From a checkpoint of a small text-conditioned image flow-matching model.
Model: 9.56M parameters, 32-pixel images, arch dit, text encoder width 192, text encoder activation swiglu, norm rmsnorm, activation gelu_tanh, moe expert_choice, num experts 32, patch size [4, 4], width 160.
Data: trained on dead-leaves pictures: piles of overlapping shapes, 145000 training examples, 11.6 epochs.
Rows from block 3 of the denoiser of a small text-conditioned image flow-matching model, named by matrix and row number. Rows with one number within an expert belong to one neuron, the router's apart. Each number is 128 + 32 x the weight over its row's rms, rounded and kept within 0 to 255. All counts start at 0.
After each expert's rows are labels from the 100 images, of 14976 (inputs lightly noised), where the router gives the expert most weight on average: "top examples" is what is common among them. Only what is clearly more common there than usual is listed. The data: dead-leaves pictures: piles of overlapping shapes.
# router: router (model.blocks.3.mlp.router.weight, 32x160, trained with AdamW), inputs 108-159
# up: expert up (model.blocks.3.mlp.up, 32x32x160), inputs 108-159
# down: expert down (model.blocks.3.mlp.down, 32x160x32, transposed), outputs 108-159

# expert 0
router.0 [209 118 164 139  89 118 125 101 148 130 117 104 121 161  15 119  82 153 126  55 100 163 143 140  81 137 105  94  63  83 125 141 132 147 103 140 138 184 141 152 164  85 106 145 145  96 176 142 139 102 129  87]
up.0 [110  74 125 124 125  92 123 154 134  94 110 152 114 138 139  86 109 153  76 158 137 146 105 114  28 106  88 148  85 145 111 109  89 162 146  65 106 114 111 101 169 121 178 122 128 130 124 131 114 124 193 155]
down.0 [135 134 157 150 114  93 155  69 147 128  89 132 106  71  86 138  78 128 144 131 115 121 149 171 159  56 116  84  69 177  98 145 148 109   6 126 106 142 178 104 125 162 150 100 116 124  99 142 146 145 107 133]
top examples: vivid

# expert 9
router.9 [127 155 150 101 125 104 183 129  94 188 131 138  98 110 155 147  94  90 187 126 138  69 187 125 132  61 119 165 133  74 117 151  96 102 150 115 123 112 150 106 100 103 140 136  95  99 174 136 134  77  77  90]
up.0 [ 59 112 116 166 174 115 151 139 136 154 134  88 129 114 109 134 118 116 175 138  99 107 103  81 214 131 130 134 145 184 110 132 136  62 159 116 142 111 158 110 143 110 165 141 128 140  99 129 108 146 128 146]
down.0 [ 95 146 120  96 109 129 163 149 108 103 200 119 137 187 199 133 110 137 156 126 138 134 162 100 152 178 108 128 141 152 116 131 165 133  80 166  71  83 140 149 136 105 141 143 146 139 211  77 156 105 118 125]
top examples: cool; vivid

# expert 12
router.12 [180  79 131 132 154 118 124 197  45 114 112 114 149 148 101 120 145 159 143 152 164 109  91 172 172 155  88 144 122 137 140 139 141 103 112 165 111 147 105 182 158 153 146  88 125 203 108  97 111 162 126 166]
up.0 [132  84 160 156 109 136 185  88 160 116 160 111 161  95 142 121 142 165 142 157  63  62 101 167 192  89 131 137 152  84 143 105 129  71 157 113 123  94 129 113 183 153 142 147 124  99  85  93 128 122 153 123]
down.0 [131 121  52 146 163 119 103  89 141 153 139 130 147 145 165  62 172 115 127 190 183 116  96 152 127 141 147  35 122 169 148 181  89 118  89 149 127 120  98 148  85 171 118 143 129 122 138 142 188 177 112 163]
top examples: vivid; small pieces

# expert 20
router.20 [153 127 154  93 147 124 136  93 188 182 123 164 125 148 122 101 102 184 108 123 151 158  74 178  63 167 154 104 114 136 103 152 108 165  67 159 122 112 134  78 139 140  67 114 131  68 144 115 147 168 139 144]
up.0 [109 174 104 139 143 158  94 172  90 176 170 122 140 142 218 154 114 164  95 118 158 148 128 135  70 115 116 127 142 160 147 105 147 128  75 133  87 126 126 122 124  52  54  99 172 125 113 134 138 146 114 107]
down.0 [112 146 128 143 160 145 165 129 130 219 187 104 103 166 126 146 126 171 104 153 123 200 185 137  99 159 149 105 103  61 111 152 144 129 157 163  98 155 119 113 146 153 123 140  86 117 111 136 172 126 146 174]
top examples: shaded; cool

# expert 22
router.22 [ 86 155 120 116 108 166 127 100 183 134 104 108 121 109  84 108  60  96 152 141  92 147 132 124 135  84 147 136  86  97 145 173  68 100 156  82 102 106 179 126 114 150 139 179  94  83 176 177  81 136 119  87]
up.0 [122 103 150 167 164 138  73 168  79 162 169 166 123 176  92 102 117  89 115  94 197 125 162 122 153 142 132 106 110 201  84 138 139  86 114 136 133 103 109 120 132 110 122 138 136 119 154 171 176 136 150 110]
down.0 [150 139 170 137  73  87 134 136 226 171 114 124 120  50  86 146 143 122 154 125  81 113 130 144 132 103 154  91  95 154  80 148 151 164 156 115 213 138 136 129 131 130 114 113  98 133 123 143 151 147 107 175]
top examples: pastel

# expert 8
router.8 [165 130  47 122 100 143 131 117 181  91 157 135 128  79 134 126  95  85 113 155 154  90 186 196 185 116 118 103 164 174  72 156  73 106 120 141 109 162 147 104 124 158 114 114  96 144 152 127 168 113  79  91]
up.0 [128  93 104 149 168 138 122 142  79  96 110 129  83 102 150 119 136  93 165 158 114 161 149 119  88 145 115 193 153 179 150  95 116 123 141 129 120  87 195 144 127 111 138  90 135 142 142 110 122 117 166 158]
down.0 [114 202  77 144 118 114  91 195 145  93 170 123 176 160 198  85 106 132 124 115 169 140 116  88 172 203 110 183 150 143 100 117 100 181  83 147 158 127 136 100 137 115 158 133 159 154 126 101  96 110 129 131]
top examples: earthy; flower

# expert 5
router.5 [118  59 115 152 110 219  64 142 111 114 121 133 207  91 111 154 120 137 172  77  98  96 135 151 160 144 121 107 138 103 108 142  57 132  76 156 115 172 101 126 165 102 115  93  92  90 178 117 132 112 125 112]
up.0 [ 99 112  83 212 133 143 158 118 117 153 131  97  71 134 148 110 124  87 100 140 109  98 154 113 134 133 198 115 109 190 104 172 131 144 138  93 112 168 117 109 185 150 160 142 102  99 100 135 148 102 162 137]
down.0 [ 78  93 121 116  76 100 157  72 139 136  85 156 112 221 105 107 107 113 138  43 151 119 117  72 125 104 125 120 119 182 109  69 176 157 128 138 137 119  94 128 137 118 170 127 164 104 103 170 148 102 111  84]
top examples: shaded; palette: earthy; frame; ring

# expert 23
router.23 [ 87 133 126 104 121 130  99 131 129 130 116 108 128  93 158 125 138  89 169 122 132 168 112 167 122 162 130 187 159 107 113 145 171 138  91  82 178 131 159 162 138 125 119  65 155 165 137 112 125 137 109 106]
up.0 [ 84 127 118 178 157 134 101 143 102 153 138 159  78 138 129 109 122 118  80 182 110 131 131 152  96 196 156  56 133  50 177 111  81 103  57 128  85  93 107  83  74 147 155 120  64 149 145  94 140 174 120 154]
down.0 [129 222 118 139  95 147  73 105  70 169  64  74 152  94 156 170 128 161 153 193 127  84 133 164 185 110 147 108 129 181 116 153 112 125 169 149 130 141 124 119 134 152 134 139  71 107 135 136 106 148 114 124]
top examples: small pieces; frame; ring

# expert 7
router.7 [ 91 118 170  92 126 143 181 142  96 146 154 128 109  39 185 124 152 146 125 158  79 104 136 163 157 147 103 146 163 106 114 102 189 156 106 120 140 168 125 162 165  66  84  72 171 101 140 113  97 110 128 145]
up.0 [157 123 138  92 148 103 123 139  66  82 144 128 129 104 157  78 123 135 164 173 158 106 194 130 103 164 146  90 132 197 128  70 138 138 108 156 112 124 157 119  95 109 103 115  67 125 225 132 153 133 107 123]
down.0 [ 86  91 126 109  96 169  85 145 168 135 152  92 115 164 150 144 153 157 100 160  76 174 112 117 136 172 141 130 130 184 142  61 132 127 116 139 131 178 117 148 106 162  67 125  58  91  34 118  43 140  59  87]
top examples: shaded; cool; vivid

# expert 21
router.21 [125 107 121  92 118 111 119 111  41 114 126 112 105 151  59 179  74 194 106 124 111 118 115 164 134 219  76 124  92 124 100 134 105  89  82 186 116 122 100 208 113  78 138  72 138 170 142  77 147 125 162 148]
up.0 [109 149 157 132  82 135 129 160  94 131 133  96 125  57 184 118 186 140  80 128 146 116 121 171 109 122 127 161 119  93 175 125  97 162 102 146 116  77 236  89 164 135 107  99 120 170 106 103 113 151  85 103]
down.0 [159 113 137 164 110 125 195 116 155 160 124 140 155 196 192  79 150 109 113 157 132 128 128 106 116 162 146 117 152  96 157 126 119 164 177 146 105 106 124 139  96 169 133 143 143 122 115  95 127 155 163 109]
top examples: vivid; small pieces; frame

# expert 11
router.11 [203 133 123 107 111 147 149 117  96 131 111 118 103  92  55 121  85 137 199 211 101 141 158 105 110 100 151 130 169 141 117 135  98 108 208 155  91 142 172 128  71 177 136 132 122 119 162 174 134 145 127  74]
up.0 [ 26 106 155  99 172 150  99 165 102 145 150 116 129 138 121 136 113 113 168 120  62 169 116  86  14 129 120 148 121 212 131 149 102 132 201 143  97 102 105  93 135 128 156 131 104  95 144 172  90 189  36 119]
down.0 [229 182 111 117 107 133 202 127  90 154 139  90 173 116 131 154 141  91 122 144 132 109 157  90  83 156 117 104 131 158  98  93 118 156  98 115 146 123 118 109 123 150 152 133 127 126 139 142 130  83 145 140]
top examples: pastel

# expert 1
router.1 [128 164 122 103  81 138 100 101 198 176  92 128 198 117 101 171  75 166 169  71  98 132 124 117 114 119 149 160  98 126 130 153 154  94 168 157 156 172 152 112 120 144  80 129 139 188 165 110 202 143  75  99]
up.0 [116  90  90 136 111 170 146 131  91 188 156 101 122  86 216 144 117 129  73 161 163 166  55  89  78 103 152 106  97 164 140 121 178 164 134 107 108  89 123 174 123 115 113  83 151 158 111 123 131 157 231 187]
down.0 [175 117  74  96  23 102  84 132 158 121  57 104 198  77  86 136 135 107 140  60 120 190  78 124 182 163 111 134  89  95 117 114 166 185 130 118 113 185 144 150 138 128 103 130 190  88 133  75 124 134 136  88]
top examples: large pieces; shaded; palette: warm; circle

# expert 30
router.30 [115 105 114 140  99 122  81 148 143 148  93 127 133 177  99 131 123 101 173 131 128  86 167 110 130 132 123 160 135 117 124 184  98 108 124  84 125 209 155 129 133 136 116 136  86  87 158 160 127 116 104 128]
up.0 [122 148  94 104 113 148 127 113 148 187 138 134 171  88  37  94 108  74 100 125 105 145 157  92  96 137 125 157 118 169  86 108 174  90 154 160 123 109  61 127 114 138 139 132 131 160  70 102 153 112 155 144]
down.0 [ 89 139 144 100  51 120  89 134 135  70 161  86 153  97 112 151  91 141 180 102  71  91  94 145 173 106 110 130 162 141 160  85 124  87 147 105 146 130 167 129 137  98 166 106 164  89 140 143 119 159 129 100]
top examples: warm; textured; large pieces

# expert 18
router.18 [ 98 152 134 172 139  97 157 155 101 108 130 149  87 202 174 181 141 165 105 145 120 125 123 162 146 164 131 124 135 103 107 115 122 119  96 121  95 143  44 101 223 109 124 153 124 123  99  27 169 131 140 155]
up.0 [ 70 117 128 167  90 147 134  89  45 167  89 141 139  65 166 103 176 163  77 154 128 111  84 160  94 152 162 118 137 108 127 132 140 138 171 152  87 110 164 144 191 163 147  74 122 141  81  86  85 108  92 104]
down.0 [195 124 171 153 109 121 107 129  86 108 136 170 119  63  92 135 141 124 118 111 106 158 122 141 141 120  96 102 180 170 103 102 193 164 145 156  95 163 113 189 101  57 166 193 131 128 154 175 126 165 160 119]
top examples: vivid

# expert 19
router.19 [127 117  65  97 154 134 154  98 147 117  80 130 134 106 142 172 125 126 139 174 150  69  89 127 160 147 200 155 129  94 149 115 102 133 163 162 149 114 122 101 151 186 166 144 128 129 114  93 133 125  96  96]
up.0 [174  69 130 154 158  70 139 140  33  92 133 138 129 199  63 153 148 119  88 141 114 125 168 120 130 132  84 125 150 156  74 124 166  83 162 121 151 143  57 140 148 117 154 123 145 168 145 155 186 166 163 178]
down.0 [134 127  81 118 113 151  96 154  77 141 140 146  71 246  94 127 125 174 116 113 165 154 109  88 154  77  87 134 171 160 120 165 138 159 135 145 175 148 143 100 160  91 151 148 142 129 162 134  90 108 151 148]
top examples: vivid; mixed sizes

# expert 2
router.2 [126 104 154 138 171 126  49 179  87  92 120 113 127 121  88 171 158 212  56 116 108 171 128 133 117 182 144 112 142 140 136 141 146 124  80 152 114 126 128 194 127  94 139 152 162 138 130  81 164 151  86 186]
up.0 [184 183 150 128 151 136 162 127 115 115 110 127 139 111 135 104  48 146 103 109  68 145 174  99  75 157 193  87 107 146 131  57 154 127 116  96 124  84  76 108 123 114 140 134 166 123 193 173  92  85 175 141]
down.0 [139  97 178 123  96 127 126 143 153  67 130 178 155 133 132 171 177 112 118  85 137 139  90 145 148 139 148 103 163 127 118  91 115 170  98 136 111 127 113  70 163 178  75 107 144 145 126 167 136 160 144 155]
top examples: vivid